python train.py --noise_aug=0.01 --n_mels=80 --spec_augment=true --targets=["modulation", "carrier"] --arch="jasper" --init="xavier_uniform" --beta2=0.99
Rows from block 4, named by matrix and row number. Rows with one number belong to one channel. Each number is 50 + 10 x the weight over its row's rms, rounded and kept within 0 to 99. All counts start at 0. After the name is the row's rms in percent of the matrix's.
# convs0: first width-11 conv (model.blocks.4.convs.0.weight, 160x160x11), inputs 64-71, a 11 kernel for each
# convs1: second width-11 conv (model.blocks.4.convs.1.weight, 160x160x11, transposed), outputs 64-71, a 11 kernel for each
convs0.10 101:58 42 48 56 42 36 47 42 49 48 46 66 65 62 59 58 55 55 54 51 50 48 37 37 27 20 30 41 48 57 55 50 48 57 53 48 47 43 47 53 53 52 55 52 58 57 52 51 60 62 56 48 41 37 35 37 36 35 38 45 53 50 42 40 33 33 55 48 34 39 49 56 55 47 43 47 54 42 55 58 53 48 39 41 47 48 51 51
convs1.10 108:45 47 48 53 49 48 52 49 42 40 40 56 57 53 51 42 42 38 44 42 43 45 55 51 42 44 46 51 51 56 59 63 60 58 56 56 55 58 58 54 44 39 49 55 63 49 48 47 58 60 62 51 40 46 52 39 32 35 32 36 34 34 42 51 50 47 41 51 40 34 44 59 63 55 47 43 50 62 49 39 36 46 52 56 63 64 56 51
convs0.11 098:50 41 39 71 79 10 64 43 61 51 53 48 46 44 41 41 43 41 44 44 50 47 40 46 48 41 31 70 36 66 56 59 55 58 58 43 59 63 47 40 42 54 48 40 52 44 39 41 47 43 58 47 61 57 56 49 47 49 56 58 25 59 46 63 55 54 50 44 48 45 51 56 53 50 50 46 39 39 48 54 62 56 27 53 46 55 55 50
convs1.11 091:40 44 47 36 47 38 61 51 32 46 45 53 57 61 67 59 48 52 62 46 48 48 49 44 40 56 31 75 33 40 61 45 45 59 53 47 43 54 61 34 26 40 34 44 41 45 44 49 56 43 44 63 62 55 44 45 54 40 27 18 30 52 61 62 56 57 55 48 46 55 40 53 43 40 42 53 59 55 54 52 38 47 40 53 49 49 60 51
convs0.12 102:47 37 37 43 42 52 61 49 49 48 47 41 41 40 40 39 39 35 33 30 29 26 56 52 53 62 64 57 41 44 44 43 45 38 41 45 53 54 54 54 56 66 60 58 38 43 46 45 44 49 53 48 42 48 52 67 60 53 49 46 59 59 48 45 52 55 37 38 42 43 50 44 38 43 51 55 54 53 56 56 55 46 54 57 51 61 58 45
convs1.12 092:64 65 69 57 49 55 56 61 60 53 50 47 36 41 48 48 41 34 32 32 37 47 55 46 38 32 35 41 49 38 39 39 42 51 46 43 49 54 57 61 57 44 36 40 42 50 58 52 54 48 35 33 37 40 41 35 31 33 34 34 46 52 60 69 69 63 54 51 46 42 52 47 51 55 57 62 56 41 51 55 52 53 51 38 35 38 37 38
convs0.13 101:36 43 47 45 49 52 51 49 42 43 48 69 66 64 61 59 57 56 54 52 52 49 46 48 47 53 53 53 53 51 51 51 47 46 46 44 44 46 42 44 44 45 47 46 58 54 53 54 55 58 62 68 72 72 67 28 31 36 36 40 39 44 43 39 38 44 27 17 15 23 36 46 47 45 46 52 59 40 34 34 38 43 44 40 41 41 40 38
convs1.13 095:60 56 54 60 55 42 40 45 46 50 61 53 51 51 48 47 47 50 51 50 46 45 50 49 48 48 47 48 53 48 40 40 40 52 51 54 52 47 47 50 58 59 60 65 51 51 47 44 41 41 40 38 40 42 49 41 40 38 33 35 37 37 39 39 41 46 79 76 72 72 67 62 54 50 45 40 50 71 64 54 51 51 57 58 59 56 52 57
convs0.14 100:42 50 43 46 41 42 60 74 67 66 63 46 45 44 41 39 39 36 36 34 31 30 73 64 65 64 64 54 53 49 41 37 44 42 41 39 36 38 47 58 65 67 66 64 35 34 37 41 40 34 38 47 55 58 52 58 57 62 67 64 56 46 45 50 49 48 58 56 48 44 43 43 44 47 51 58 56 58 50 51 51 56 61 63 48 39 46 44
convs1.14 096:38 45 51 50 34 25 29 36 38 38 40 51 51 52 44 43 52 57 62 61 66 65 46 53 57 61 51 54 51 52 53 58 60 50 43 44 37 33 46 47 49 47 55 54 68 71 72 64 56 44 49 51 53 53 57 44 41 38 38 49 56 60 52 45 42 47 44 47 55 55 55 57 57 60 59 55 59 39 43 48 40 44 42 48 48 56 64 65
convs0.15 096:55 51 44 52 63 52 42 50 56 65 70 58 57 57 56 57 54 53 54 54 48 41 47 56 70 58 53 57 51 43 50 50 51 44 46 46 37 37 51 59 63 55 50 54 47 56 66 61 48 45 63 69 59 51 41 43 47 46 40 35 43 38 45 57 57 50 23 31 46 46 57 59 61 63 59 63 58 60 60 71 69 33 20 45 49 48 57 48
convs1.15 097:46 41 36 41 34 36 69 60 56 56 50 68 51 60 64 56 59 58 51 48 58 55 51 41 54 49 40 62 49 54 43 46 52 35 34 32 36 55 60 45 59 49 42 37 66 64 54 52 52 46 36 35 48 56 67 62 53 54 58 45 44 40 24 36 49 49 48 34 38 67 59 53 61 45 39 54 59 46 53 42 31 29 34 34 51 55 46 47
convs0.16 099:52 48 45 42 38 29 39 33 38 38 38 52 51 49 47 45 47 47 47 52 56 56 37 48 51 42 60 71 53 54 61 64 56 49 47 47 54 63 51 46 40 39 51 59 55 57 55 50 43 33 40 40 36 31 31 57 57 55 56 59 70 81 81 71 63 66 44 55 57 56 56 63 65 62 53 49 48 43 46 46 42 38 42 62 55 41 32 35
convs1.16 101:43 48 63 63 65 46 49 68 56 64 61 51 46 46 53 50 51 54 67 68 66 65 52 56 46 54 49 75 65 57 65 66 64 45 48 32 24 21 23 43 47 48 46 47 58 67 59 44 48 58 57 52 50 51 53 44 31 35 31 36 32 39 47 53 51 52 58 60 62 56 44 46 53 49 39 44 55 43 43 55 53 66 63 54 50 35 37 48
convs0.17 096:38 49 34 83 79 28 44 39 35 36 38 39 39 38 38 39 39 38 35 35 37 39 41 36 40 23 40 61 45 53 53 50 63 63 70 57 58 57 45 38 47 46 45 44 45 41 34 46 54 55 61 55 56 61 64 57 58 39 60 57 39 47 42 50 54 56 58 48 52 38 40 40 47 52 49 48 49 36 52 50 73 65 50 58 45 52 51 55
convs1.17 092:35 38 42 38 52 43 77 68 47 57 50 62 58 58 51 46 47 55 60 49 47 50 49 42 48 58 44 71 58 56 76 58 64 55 46 53 56 66 70 44 43 54 49 54 42 37 30 36 33 50 74 74 48 36 34 44 53 47 40 41 47 51 56 53 61 58 64 56 44 49 42 50 40 46 42 43 37 57 48 34 36 40 49 46 44 43 58 45
convs0.18 102:54 52 47 45 49 55 56 53 50 45 41 61 62 63 64 63 60 59 58 57 55 55 35 37 44 45 42 42 44 47 50 51 51 57 56 57 58 57 58 55 53 53 54 55 51 51 52 53 52 52 51 47 41 37 34 55 54 56 54 54 53 51 51 51 50 51 47 41 36 34 31 27 24 24 29 39 43 46 40 42 47 49 47 44 39 35 35 38
convs1.18 105:57 57 57 55 52 49 47 46 48 56 58 51 48 48 47 47 47 48 48 45 40 36 41 39 39 40 40 43 44 45 46 46 45 60 62 62 63 60 59 58 56 55 59 61 42 41 44 47 51 54 54 55 54 53 50 55 51 50 51 54 56 54 54 50 49 47 48 50 48 47 44 45 44 47 48 55 60 69 67 63 60 58 58 62 69 70 72 74
convs0.19 097:52 56 54 57 53 22 45 62 66 55 53 37 39 40 44 45 46 44 40 35 31 31 51 53 46 45 53 69 45 53 44 52 49 65 64 56 57 58 56 43 46 41 40 46 56 50 59 52 49 36 46 45 48 43 35 54 56 59 52 59 38 60 58 58 50 55 61 55 45 37 34 42 26 27 44 55 50 53 54 55 49 55 34 62 45 45 51 46
convs1.19 088:59 57 60 48 37 34 53 45 40 39 36 48 51 68 67 58 47 50 56 57 63 66 57 50 56 54 41 64 45 47 46 45 43 44 46 40 46 51 53 33 29 37 40 52 40 52 50 66 49 21 34 53 66 65 59 52 49 47 40 42 54 65 54 49 44 42 48 36 39 51 61 66 54 52 51 57 58 54 59 57 55 43 41 48 43 55 54 55
convs0.20 102:46 51 51 52 56 55 49 44 45 46 50 46 47 50 51 54 53 54 54 52 51 52 55 55 58 61 58 49 48 56 54 51 46 46 49 50 49 47 45 43 39 40 43 46 60 63 63 65 64 65 63 62 65 63 62 48 46 48 44 43 47 51 52 51 53 56 60 65 66 64 60 57 59 62 64 61 55 39 40 43 37 33 34 36 36 41 42 46
convs1.20 105:48 43 38 37 37 36 37 43 44 41 45 43 43 45 45 49 50 48 44 41 40 38 55 56 56 53 57 59 60 58 53 50 49 41 42 41 41 47 51 58 63 64 65 59 47 47 46 51 55 59 61 61 62 59 57 46 50 48 45 44 41 42 43 46 44 41 40 37 29 30 26 27 26 30 36 45 49 44 49 57 63 62 58 58 61 63 59 55
convs0.21 098:53 54 60 60 62 68 66 60 60 57 58 59 56 56 54 54 52 50 51 51 51 51 21 23 23 28 34 35 35 38 41 47 43 63 61 58 56 58 60 57 50 46 45 44 58 57 53 57 64 73 73 69 58 50 47 43 42 44 45 46 45 45 45 45 49 48 40 36 31 32 36 38 39 43 45 45 47 43 44 42 38 38 42 46 45 44 46 40
convs1.21 114:35 35 37 39 42 49 50 51 46 42 36 40 42 45 47 47 47 48 49 49 48 48 47 46 46 48 48 48 48 51 54 54 51 58 58 58 55 53 52 50 50 49 49 44 30 26 24 24 26 25 27 25 27 29 32 47 45 43 43 42 49 49 50 47 45 46 41 42 42 43 44 45 51 52 47 49 46 51 49 46 46 50 55 58 65 62 56 52
convs0.22 103:56 54 46 51 52 56 53 53 47 51 52 37 35 32 32 34 39 44 44 41 36 31 46 47 46 45 40 41 48 54 65 62 64 55 58 61 66 64 48 40 39 46 48 50 54 51 50 49 46 52 48 44 35 29 24 52 49 40 41 38 64 62 51 43 48 50 46 46 49 45 33 25 35 45 46 46 48 49 46 45 52 45 55 54 56 59 58 54
convs1.22 091:60 56 52 50 49 57 53 53 47 51 47 51 46 53 63 63 56 47 46 53 56 64 49 47 45 51 56 44 49 45 49 46 41 42 46 43 41 40 24 23 26 36 44 49 45 38 32 41 53 64 47 41 37 42 41 63 66 63 55 52 54 58 61 61 56 49 41 38 43 59 66 72 65 54 49 42 35 53 55 48 46 39 42 41 46 38 38 42
convs0.23 111:56 59 60 60 58 53 52 51 49 47 45 48 49 50 50 50 50 47 44 41 38 35 50 45 49 56 59 61 62 61 59 54 58 50 48 48 47 45 39 42 43 42 40 39 56 56 54 56 56 55 50 48 45 45 46 37 37 34 38 40 44 41 37 36 44 47 49 45 48 49 50 47 45 45 45 49 52 45 51 49 55 56 53 45 43 48 52 53
convs1.23 090:50 53 52 49 53 59 58 61 55 45 36 33 32 35 39 41 42 42 47 53 56 59 23 18 26 32 38 43 42 37 37 37 45 42 44 48 54 55 55 59 59 59 63 68 53 53 52 50 46 51 53 59 58 57 51 19 20 20 19 27 36 33 32 34 38 42 57 66 58 53 49 44 43 45 43 43 43 62 67 60 56 53 49 51 55 55 58 52
convs0.24 100:31 26 38 48 54 45 56 55 61 60 55 49 50 50 48 46 46 46 46 48 47 46 58 65 65 54 53 66 55 56 49 48 47 44 52 47 43 47 39 39 44 51 49 49 53 49 46 49 47 44 45 50 55 62 60 32 16 26 44 38 43 53 56 57 50 49 47 49 52 55 58 59 46 46 46 53 58 33 36 37 42 38 38 45 45 52 55 48
convs1.24 100:38 35 41 36 33 39 46 45 30 32 55 28 23 22 19 24 18 23 32 49 59 58 49 42 43 42 44 49 46 43 57 66 48 61 57 46 42 41 37 40 35 40 38 28 32 31 34 39 47 48 41 47 48 47 54 39 38 38 36 40 49 52 54 46 41 46 55 62 61 62 62 59 59 52 49 51 59 51 47 43 43 47 47 45 48 35 28 49
convs0.25 102:57 56 51 56 54 50 45 37 40 50 52 54 56 56 54 54 55 57 60 61 59 56 42 45 49 49 45 43 43 44 40 38 34 61 58 54 55 50 51 50 47 45 46 45 44 48 49 52 57 64 71 74 73 72 73 28 33 38 46 56 65 63 55 53 46 45 45 43 39 38 40 44 45 45 48 51 47 47 44 34 32 41 55 65 67 63 50 48
convs1.25 106:48 51 54 53 46 46 45 42 43 43 40 38 44 44 40 34 30 28 35 32 40 45 56 53 49 51 48 42 39 50 55 53 50 39 41 44 48 52 54 55 57 60 64 63 46 44 46 46 51 49 47 44 43 43 49 43 49 46 38 49 52 60 65 65 65 66 44 40 43 42 44 49 49 41 46 46 46 49 45 53 54 47 41 46 53 63 65 65
convs0.26 103:51 51 54 54 50 53 51 47 39 39 40 65 63 62 59 59 60 60 56 54 54 53 38 40 44 44 44 48 50 46 44 42 45 57 54 58 62 61 57 57 57 58 60 58 60 61 66 69 73 69 65 61 63 64 66 54 56 58 58 53 52 45 40 40 39 40 66 61 56 56 59 58 58 60 58 54 52 45 41 41 48 56 56 64 63 61 57 53
convs1.26 100:53 60 59 55 57 49 48 54 58 59 61 31 23 26 27 28 34 38 43 46 46 46 63 61 54 57 51 53 50 53 49 53 53 46 53 51 47 40 39 40 44 44 48 53 47 40 32 28 30 38 41 38 35 34 33 48 47 48 44 43 35 34 35 41 50 51 45 49 43 34 37 39 41 46 48 51 51 54 49 49 49 54 50 51 51 55 54 61
convs0.27 100:57 60 60 56 50 47 47 55 58 58 58 68 68 68 67 66 64 59 54 49 46 43 57 54 47 48 50 55 58 54 53 53 57 56 53 51 49 52 56 54 50 48 48 54 69 67 64 66 68 66 66 62 58 52 44 43 37 30 32 28 27 28 34 38 46 47 60 53 52 56 63 64 64 59 55 53 49 57 52 46 48 49 45 48 50 47 47 45
convs1.27 102:44 45 51 45 43 50 52 59 58 49 46 65 65 64 63 62 59 57 56 57 54 52 54 57 55 54 59 58 56 57 54 55 57 46 46 46 46 49 53 59 62 54 46 42 57 57 53 52 56 61 61 58 58 59 62 63 61 59 50 45 38 35 36 39 44 47 35 42 50 46 38 42 42 42 38 37 43 38 39 38 35 33 41 44 47 57 58 58
convs0.28 102:51 52 58 56 55 55 57 45 44 44 42 61 59 57 54 57 57 54 50 46 45 46 51 47 43 50 48 50 44 47 47 45 43 55 57 61 63 62 59 53 46 47 47 42 40 44 46 48 51 54 53 51 47 43 44 57 60 63 61 62 57 52 53 54 55 56 78 77 76 72 62 54 53 51 51 49 46 49 49 49 43 46 52 57 53 52 50 44
convs1.28 113:31 30 35 33 37 49 52 61 55 49 46 35 37 40 39 41 40 41 38 39 38 35 47 45 45 45 50 55 53 53 55 58 56 53 51 50 47 46 47 44 48 49 53 54 76 74 68 61 52 45 42 40 40 39 43 42 40 48 63 65 72 69 64 59 59 61 47 47 50 51 46 45 44 42 37 37 42 39 48 54 57 54 48 47 42 43 49 51
convs0.29 101:60 54 51 48 49 37 37 47 55 50 44 50 51 51 49 48 46 42 37 30 21 16 50 50 45 44 46 48 51 54 60 64 64 52 48 50 51 49 52 57 58 59 62 61 33 41 42 42 41 36 36 37 44 54 54 60 61 60 60 58 50 56 61 62 60 56 26 32 41 39 42 50 50 49 46 45 39 49 47 43 46 50 53 67 61 56 58 60
convs1.29 092:42 52 54 41 36 31 45 56 59 62 61 58 56 51 46 39 47 53 52 50 43 40 36 36 42 50 41 45 53 55 57 64 57 54 50 38 33 37 44 48 55 53 44 39 70 64 59 56 55 45 50 61 60 57 53 42 40 43 51 54 47 35 35 36 47 49 52 58 59 61 58 52 45 53 49 51 49 51 51 54 59 61 46 39 43 45 49 49
convs0.30 101:34 28 25 26 25 33 42 43 47 53 58 63 64 62 60 59 56 53 49 44 42 37 51 54 53 51 54 59 61 61 62 57 57 35 35 32 32 34 37 40 36 34 36 37 46 45 44 40 39 35 27 20 17 19 19 54 55 61 64 61 55 50 49 49 52 57 14 16 20 30 40 47 52 55 58 60 62 34 31 34 40 48 50 54 57 54 55 53
convs1.30 102:53 59 59 60 62 61 56 53 48 46 52 43 43 45 48 50 49 49 52 50 49 46 46 41 43 42 41 54 52 53 54 53 51 73 72 68 66 65 64 57 51 47 51 52 49 55 57 53 51 46 42 43 42 42 44 54 53 56 54 56 58 56 55 54 51 46 30 32 39 38 40 39 46 50 52 60 66 47 57 59 53 58 55 52 60 61 59 56
convs0.31 103:44 50 51 46 41 40 45 57 60 55 50 61 61 59 57 55 53 56 59 58 55 52 54 55 54 47 45 42 42 43 43 51 59 56 56 51 48 56 67 62 54 45 44 52 52 57 58 58 64 66 62 54 46 48 48 61 59 53 48 45 44 32 33 42 43 46 37 41 49 51 44 35 34 48 66 64 48 57 50 49 51 54 51 45 46 48 50 48
convs1.31 112:57 53 54 51 51 60 56 54 50 45 55 52 37 32 27 30 31 31 34 41 42 35 62 63 69 58 48 46 44 46 50 47 42 63 62 45 37 37 52 43 38 45 46 43 50 45 35 39 41 38 37 37 37 42 42 53 53 48 46 50 47 55 58 54 56 53 53 61 70 62 46 34 40 48 44 32 31 47 50 46 44 44 40 44 51 53 52 54
convs0.32 100:26 35 38 48 62 65 39 29 28 39 44 57 56 53 52 51 49 46 43 37 32 28 41 49 57 49 39 28 56 64 59 52 48 61 54 43 43 44 40 49 48 45 42 39 50 47 41 41 40 53 48 55 52 48 48 55 56 59 56 51 64 48 51 49 51 48 40 40 33 34 37 43 48 44 42 38 38 45 50 47 50 55 60 42 50 55 50 47
convs1.32 095:67 66 66 63 71 80 62 53 53 53 42 56 54 54 52 46 45 43 46 52 51 55 52 56 59 54 56 44 62 64 60 59 62 43 45 50 55 52 40 44 48 47 59 63 54 47 42 47 51 55 35 42 42 48 45 46 44 43 40 34 41 40 44 37 33 29 79 76 69 69 71 57 51 38 32 39 36 52 48 42 41 50 56 47 52 50 56 56
convs0.33 097:66 60 51 44 36 36 39 40 42 46 43 55 54 52 48 44 43 45 50 49 46 41 28 38 39 40 48 56 51 47 49 59 68 61 68 63 55 50 44 52 55 53 47 41 67 73 74 63 51 45 44 45 47 43 37 64 58 57 60 64 63 65 70 73 73 71 49 48 39 37 41 50 52 48 42 46 51 54 48 52 49 44 39 36 44 56 57 48
convs1.33 092:52 59 61 43 39 47 63 68 66 55 54 43 43 50 50 46 48 49 47 43 46 44 77 79 73 65 65 68 62 50 44 63 61 46 45 44 47 54 59 48 50 55 57 59 55 57 59 58 58 57 64 70 67 64 60 45 51 48 42 26 24 32 38 43 45 45 48 52 55 53 55 54 49 49 49 55 54 58 60 55 51 36 38 55 61 58 47 45
convs0.34 099:38 41 34 36 39 53 57 65 54 54 61 49 48 47 46 45 45 44 43 41 38 37 56 58 62 59 55 48 55 55 66 63 54 49 51 50 50 48 40 42 45 45 45 47 47 43 41 41 39 48 45 44 39 43 51 20 23 27 31 30 36 29 32 26 27 29 49 59 61 60 55 42 50 49 50 55 62 52 46 40 47 54 63 47 47 46 45 48
convs1.34 091:59 51 47 39 36 49 42 43 36 43 38 60 58 58 62 61 55 54 56 54 52 50 40 51 52 43 58 48 56 58 68 68 58 55 71 73 62 51 42 44 43 46 43 45 43 35 41 49 52 51 40 42 37 36 39 57 60 63 62 62 67 71 69 57 47 42 51 58 47 43 47 54 61 51 48 52 56 49 53 62 63 64 66 48 48 57 73 89
convs0.35 102:48 46 51 55 56 55 55 52 45 37 32 66 65 64 61 59 56 56 56 55 57 56 71 70 64 53 52 56 61 53 46 42 41 47 41 44 47 49 49 47 52 61 63 62 66 64 63 58 49 47 47 48 47 48 51 46 47 43 45 49 54 53 52 52 49 44 66 71 71 64 57 55 60 62 60 51 43 57 61 57 52 49 45 41 30 24 30 43
convs1.35 100:47 43 48 44 37 43 44 50 58 58 48 54 53 50 48 46 43 46 47 49 47 47 64 56 45 41 43 41 42 45 50 50 49 34 42 53 58 53 48 44 42 41 41 45 44 50 51 53 50 54 57 55 47 42 46 46 47 53 56 57 49 42 41 42 47 47 47 54 62 60 58 57 52 46 39 38 44 78 71 52 38 29 40 44 45 41 43 41
convs0.36 103:29 36 39 36 35 44 49 46 47 46 35 50 46 45 43 45 45 43 41 44 44 47 53 49 49 55 57 57 55 54 53 55 55 54 55 54 49 50 51 52 52 49 47 45 48 46 45 44 42 42 46 54 55 58 62 32 28 24 22 19 20 22 20 19 26 35 42 43 49 53 53 55 60 65 67 70 72 35 40 46 43 39 40 40 47 46 37 39
convs1.36 095:49 52 52 55 49 47 49 45 43 48 53 42 42 46 49 51 56 57 58 56 53 45 49 55 60 63 66 68 64 58 59 53 51 57 56 59 65 67 61 55 49 46 43 42 45 47 49 45 41 42 44 49 50 56 56 42 45 47 41 38 39 39 37 31 25 27 60 54 49 46 48 44 45 47 50 49 53 38 45 52 51 46 46 50 52 49 57 66
convs0.37 105:65 61 56 53 49 46 43 44 45 38 31 56 56 56 53 53 53 52 52 52 53 52 33 33 35 40 42 44 42 38 38 40 49 53 56 57 57 58 57 56 55 51 45 38 69 72 70 68 66 62 56 51 50 51 49 55 48 42 38 41 47 48 46 48 49 47 72 67 59 53 43 35 31 32 38 47 56 52 47 44 40 46 51 53 52 54 57 55
convs1.37 107:53 60 61 60 57 54 53 52 53 53 52 63 63 64 62 57 49 52 51 49 50 52 55 55 55 57 64 63 59 55 51 48 48 44 47 50 52 51 51 51 51 49 50 49 32 34 36 37 39 42 46 49 54 57 56 46 45 43 44 41 42 36 37 39 40 42 62 63 59 55 53 52 53 55 53 52 50 60 63 65 59 54 54 56 64 68 67 66
convs0.38 103:52 53 55 50 48 49 49 46 46 46 48 70 68 67 65 62 59 57 56 53 52 53 09 16 19 25 33 39 44 48 45 40 35 62 59 57 52 52 55 54 51 47 49 49 53 53 55 58 56 54 48 39 35 33 34 44 47 50 49 49 51 50 50 49 49 50 44 42 40 37 37 39 40 40 41 43 44 34 34 33 33 39 45 50 51 47 41 39
convs1.38 113:58 57 54 51 52 50 42 38 36 42 44 49 51 52 52 51 51 53 55 52 47 43 45 44 43 42 41 43 44 42 44 47 48 56 59 59 58 55 54 53 52 51 55 56 59 55 48 44 44 47 48 48 48 45 44 42 42 43 48 49 51 48 49 42 42 42 41 41 41 36 36 39 46 49 50 55 60 52 44 41 45 50 56 56 55 56 58 62
convs0.39 104:62 56 50 45 49 49 47 40 36 38 38 66 63 60 56 52 52 51 51 53 52 52 60 67 70 66 57 51 45 41 38 33 36 40 38 34 33 39 44 52 53 52 48 45 36 34 33 36 38 40 38 43 50 51 49 59 61 63 64 63 61 57 54 53 54 52 52 55 57 58 56 57 54 52 44 35 32 53 55 63 67 65 50 44 44 42 37 35
convs1.39 111:49 52 52 56 62 63 56 49 40 49 49 55 55 53 52 52 51 56 61 62 58 56 42 44 46 48 43 40 43 45 45 45 38 61 64 59 56 53 54 53 53 49 55 56 51 50 47 43 45 46 46 48 49 47 45 42 44 42 41 43 45 41 43 38 34 31 47 43 38 36 34 33 32 34 36 41 50 43 44 44 44 44 47 46 49 43 42 54
convs0.40 100:52 51 55 52 45 43 38 40 38 43 43 55 54 53 53 52 52 51 51 51 51 52 39 44 47 52 55 55 57 60 66 68 62 59 55 51 49 46 51 56 54 53 51 47 45 46 48 54 60 64 64 61 57 54 54 54 57 60 61 62 64 64 65 64 62 60 32 37 36 36 40 45 47 49 47 44 43 45 48 46 44 47 48 45 47 46 44 40
convs1.40 101:46 37 34 37 43 46 43 41 36 37 44 54 55 57 56 54 51 50 47 44 41 42 46 47 52 50 46 47 48 52 51 57 61 64 61 56 52 49 51 53 55 54 58 52 36 28 27 31 31 35 31 29 28 25 30 50 47 47 49 51 56 55 56 55 57 57 37 43 43 43 44 43 45 46 46 50 52 48 47 45 46 54 60 67 68 67 62 66
convs0.41 106:44 45 45 50 54 56 47 52 60 56 50 59 58 56 55 53 53 50 45 40 35 31 55 56 56 61 65 55 50 47 41 40 36 46 45 43 42 42 46 52 55 56 60 63 24 25 25 27 33 40 47 51 51 53 56 52 59 66 65 57 51 43 40 36 40 47 42 41 49 54 56 58 59 59 57 59 64 49 48 47 51 47 46 54 57 55 56 59
convs1.41 099:60 58 54 41 38 40 37 34 30 39 42 70 65 58 55 49 43 44 47 46 40 39 50 53 54 42 30 39 44 48 53 51 40 52 55 53 59 60 59 51 46 47 50 52 61 59 64 64 63 60 53 49 45 45 47 38 39 37 37 40 47 52 54 49 49 46 68 64 54 42 47 56 58 46 37 41 52 42 52 62 67 72 63 54 49 38 44 58
convs0.42 103:42 35 52 62 49 45 59 51 34 32 42 59 57 55 54 55 54 50 47 42 33 27 61 70 55 47 59 58 51 53 56 54 49 43 40 42 46 42 44 53 58 55 57 61 49 52 50 50 51 46 41 42 49 51 49 47 51 50 50 44 41 42 45 44 41 42 41 46 48 54 54 48 41 40 44 48 49 57 66 67 55 41 37 41 40 38 48 51
convs1.42 097:54 50 46 50 53 50 52 61 48 36 39 64 62 61 57 54 53 56 62 59 53 50 51 56 56 51 45 58 56 48 50 52 42 49 50 50 46 41 41 38 40 47 62 68 50 55 60 58 69 57 52 52 54 53 54 62 63 55 48 50 57 62 66 59 63 63 51 46 48 45 47 54 67 61 43 34 49 44 50 53 54 67 66 69 65 64 49 42
convs0.43 095:64 53 43 41 43 36 29 37 62 59 46 52 52 51 50 48 47 45 41 33 26 21 47 44 42 44 37 48 54 71 70 64 67 50 47 37 38 45 50 40 35 41 36 30 45 51 47 42 36 45 51 47 39 41 33 56 55 51 50 48 51 54 56 55 53 50 47 54 54 46 44 48 42 34 25 32 40 46 48 44 41 41 54 72 74 70 72 76
convs1.43 095:49 65 72 61 45 44 43 49 54 57 57 57 58 59 49 43 50 57 57 53 54 52 60 51 50 52 62 66 56 45 33 27 17 40 41 54 52 47 37 35 40 43 49 52 75 81 70 50 38 34 41 50 57 52 69 43 48 46 43 38 48 53 62 56 57 64 37 30 52 59 67 59 49 53 54 54 54 51 51 47 54 52 47 42 37 35 34 42
convs0.44 101:39 34 28 21 19 12 16 25 46 51 49 47 49 49 47 47 47 48 47 49 51 52 42 47 52 53 56 57 56 54 47 46 49 61 59 57 58 53 47 44 41 41 35 29 53 52 46 47 49 53 53 54 54 53 55 40 45 46 49 51 53 52 52 58 61 59 49 51 55 58 55 53 52 51 52 51 56 27 33 34 37 40 38 32 30 39 40 44
convs1.44 089:40 47 52 50 51 52 53 63 70 77 83 54 53 48 44 41 40 43 45 40 34 32 45 51 55 53 56 55 55 56 57 56 55 51 48 47 49 54 59 62 65 68 65 60 36 38 40 44 49 53 55 56 59 60 57 72 72 66 54 48 48 46 45 36 31 30 69 75 70 60 52 54 54 58 57 56 52 58 46 48 54 61 61 66 64 64 66 70
convs0.45 103:45 46 36 39 42 46 43 56 61 56 52 45 42 44 46 49 50 52 53 53 53 52 53 54 56 49 43 43 47 46 48 55 61 55 51 49 52 52 45 44 53 56 48 45 33 35 33 32 43 55 66 70 66 56 46 60 56 56 51 47 46 49 51 47 42 44 53 61 62 55 53 55 60 60 51 45 45 44 46 49 58 60 53 46 45 49 53 55
convs1.45 106:40 43 42 42 47 57 58 54 47 44 42 59 42 29 29 32 38 41 34 37 44 49 54 53 58 61 59 47 43 45 54 61 63 62 71 68 64 58 52 46 47 49 47 46 46 42 38 35 33 33 34 37 40 39 35 44 42 40 49 54 55 49 48 45 46 46 40 40 50 63 71 72 69 65 67 54 50 58 50 48 47 42 39 38 45 46 46 42
convs0.46 104:61 61 63 62 52 47 44 47 45 47 50 72 72 70 69 66 64 63 60 58 53 52 67 68 66 61 60 56 52 48 48 47 47 41 37 40 45 53 60 63 61 58 57 56 49 48 50 55 60 67 69 66 65 64 62 61 63 70 68 66 60 54 53 52 54 55 79 75 72 68 63 53 45 41 45 52 61 56 57 56 56 52 55 56 53 47 48 52
convs1.46 117:50 48 47 45 45 47 48 49 46 47 51 40 40 41 41 41 42 42 43 42 41 41 52 51 48 45 41 45 45 42 42 48 50 48 46 41 39 37 38 36 39 46 56 60 57 51 46 44 44 37 32 31 31 34 39 43 37 38 40 42 44 44 48 49 51 49 50 52 54 51 50 48 50 47 42 40 43 56 52 50 51 50 47 40 41 42 46 48
convs0.47 102:58 49 47 49 52 50 44 44 43 43 51 62 65 65 64 62 59 57 55 54 54 49 60 57 55 53 58 64 69 65 62 57 56 36 29 22 19 19 21 27 32 36 36 34 62 60 60 59 53 49 41 33 33 34 39 47 47 50 54 59 61 60 53 50 51 54 43 40 47 59 57 48 43 38 35 32 32 41 40 54 59 52 50 51 47 43 47 52
convs1.47 099:35 39 45 46 49 50 56 56 53 50 56 47 47 47 50 52 54 55 53 49 50 50 42 42 35 31 29 31 36 41 40 38 36 45 47 45 39 42 44 48 52 59 58 50 68 60 54 55 60 54 53 56 59 57 53 46 52 53 52 45 36 34 38 37 37 36 44 43 39 42 45 50 57 64 68 68 61 31 30 36 34 38 39 43 50 49 38 28
convs0.48 100:38 56 57 47 44 48 58 65 57 54 53 62 57 53 54 59 64 62 58 53 53 52 51 43 43 43 44 53 59 52 51 52 60 45 52 72 67 62 59 49 47 49 50 53 45 47 56 65 60 47 40 39 39 31 28 63 66 65 56 62 47 48 41 45 50 51 52 54 61 57 37 27 28 29 30 34 41 48 47 55 64 64 49 47 45 49 49 42
convs1.48 103:38 38 46 43 50 50 54 39 26 47 48 64 68 59 53 51 50 53 57 49 53 52 47 45 42 37 46 47 39 48 68 57 59 42 50 50 47 36 33 38 49 45 39 38 57 57 45 37 39 32 44 43 37 40 42 55 57 45 48 44 39 37 35 27 45 59 48 46 53 49 58 69 64 75 64 60 60 47 43 46 43 52 48 40 30 22 40 59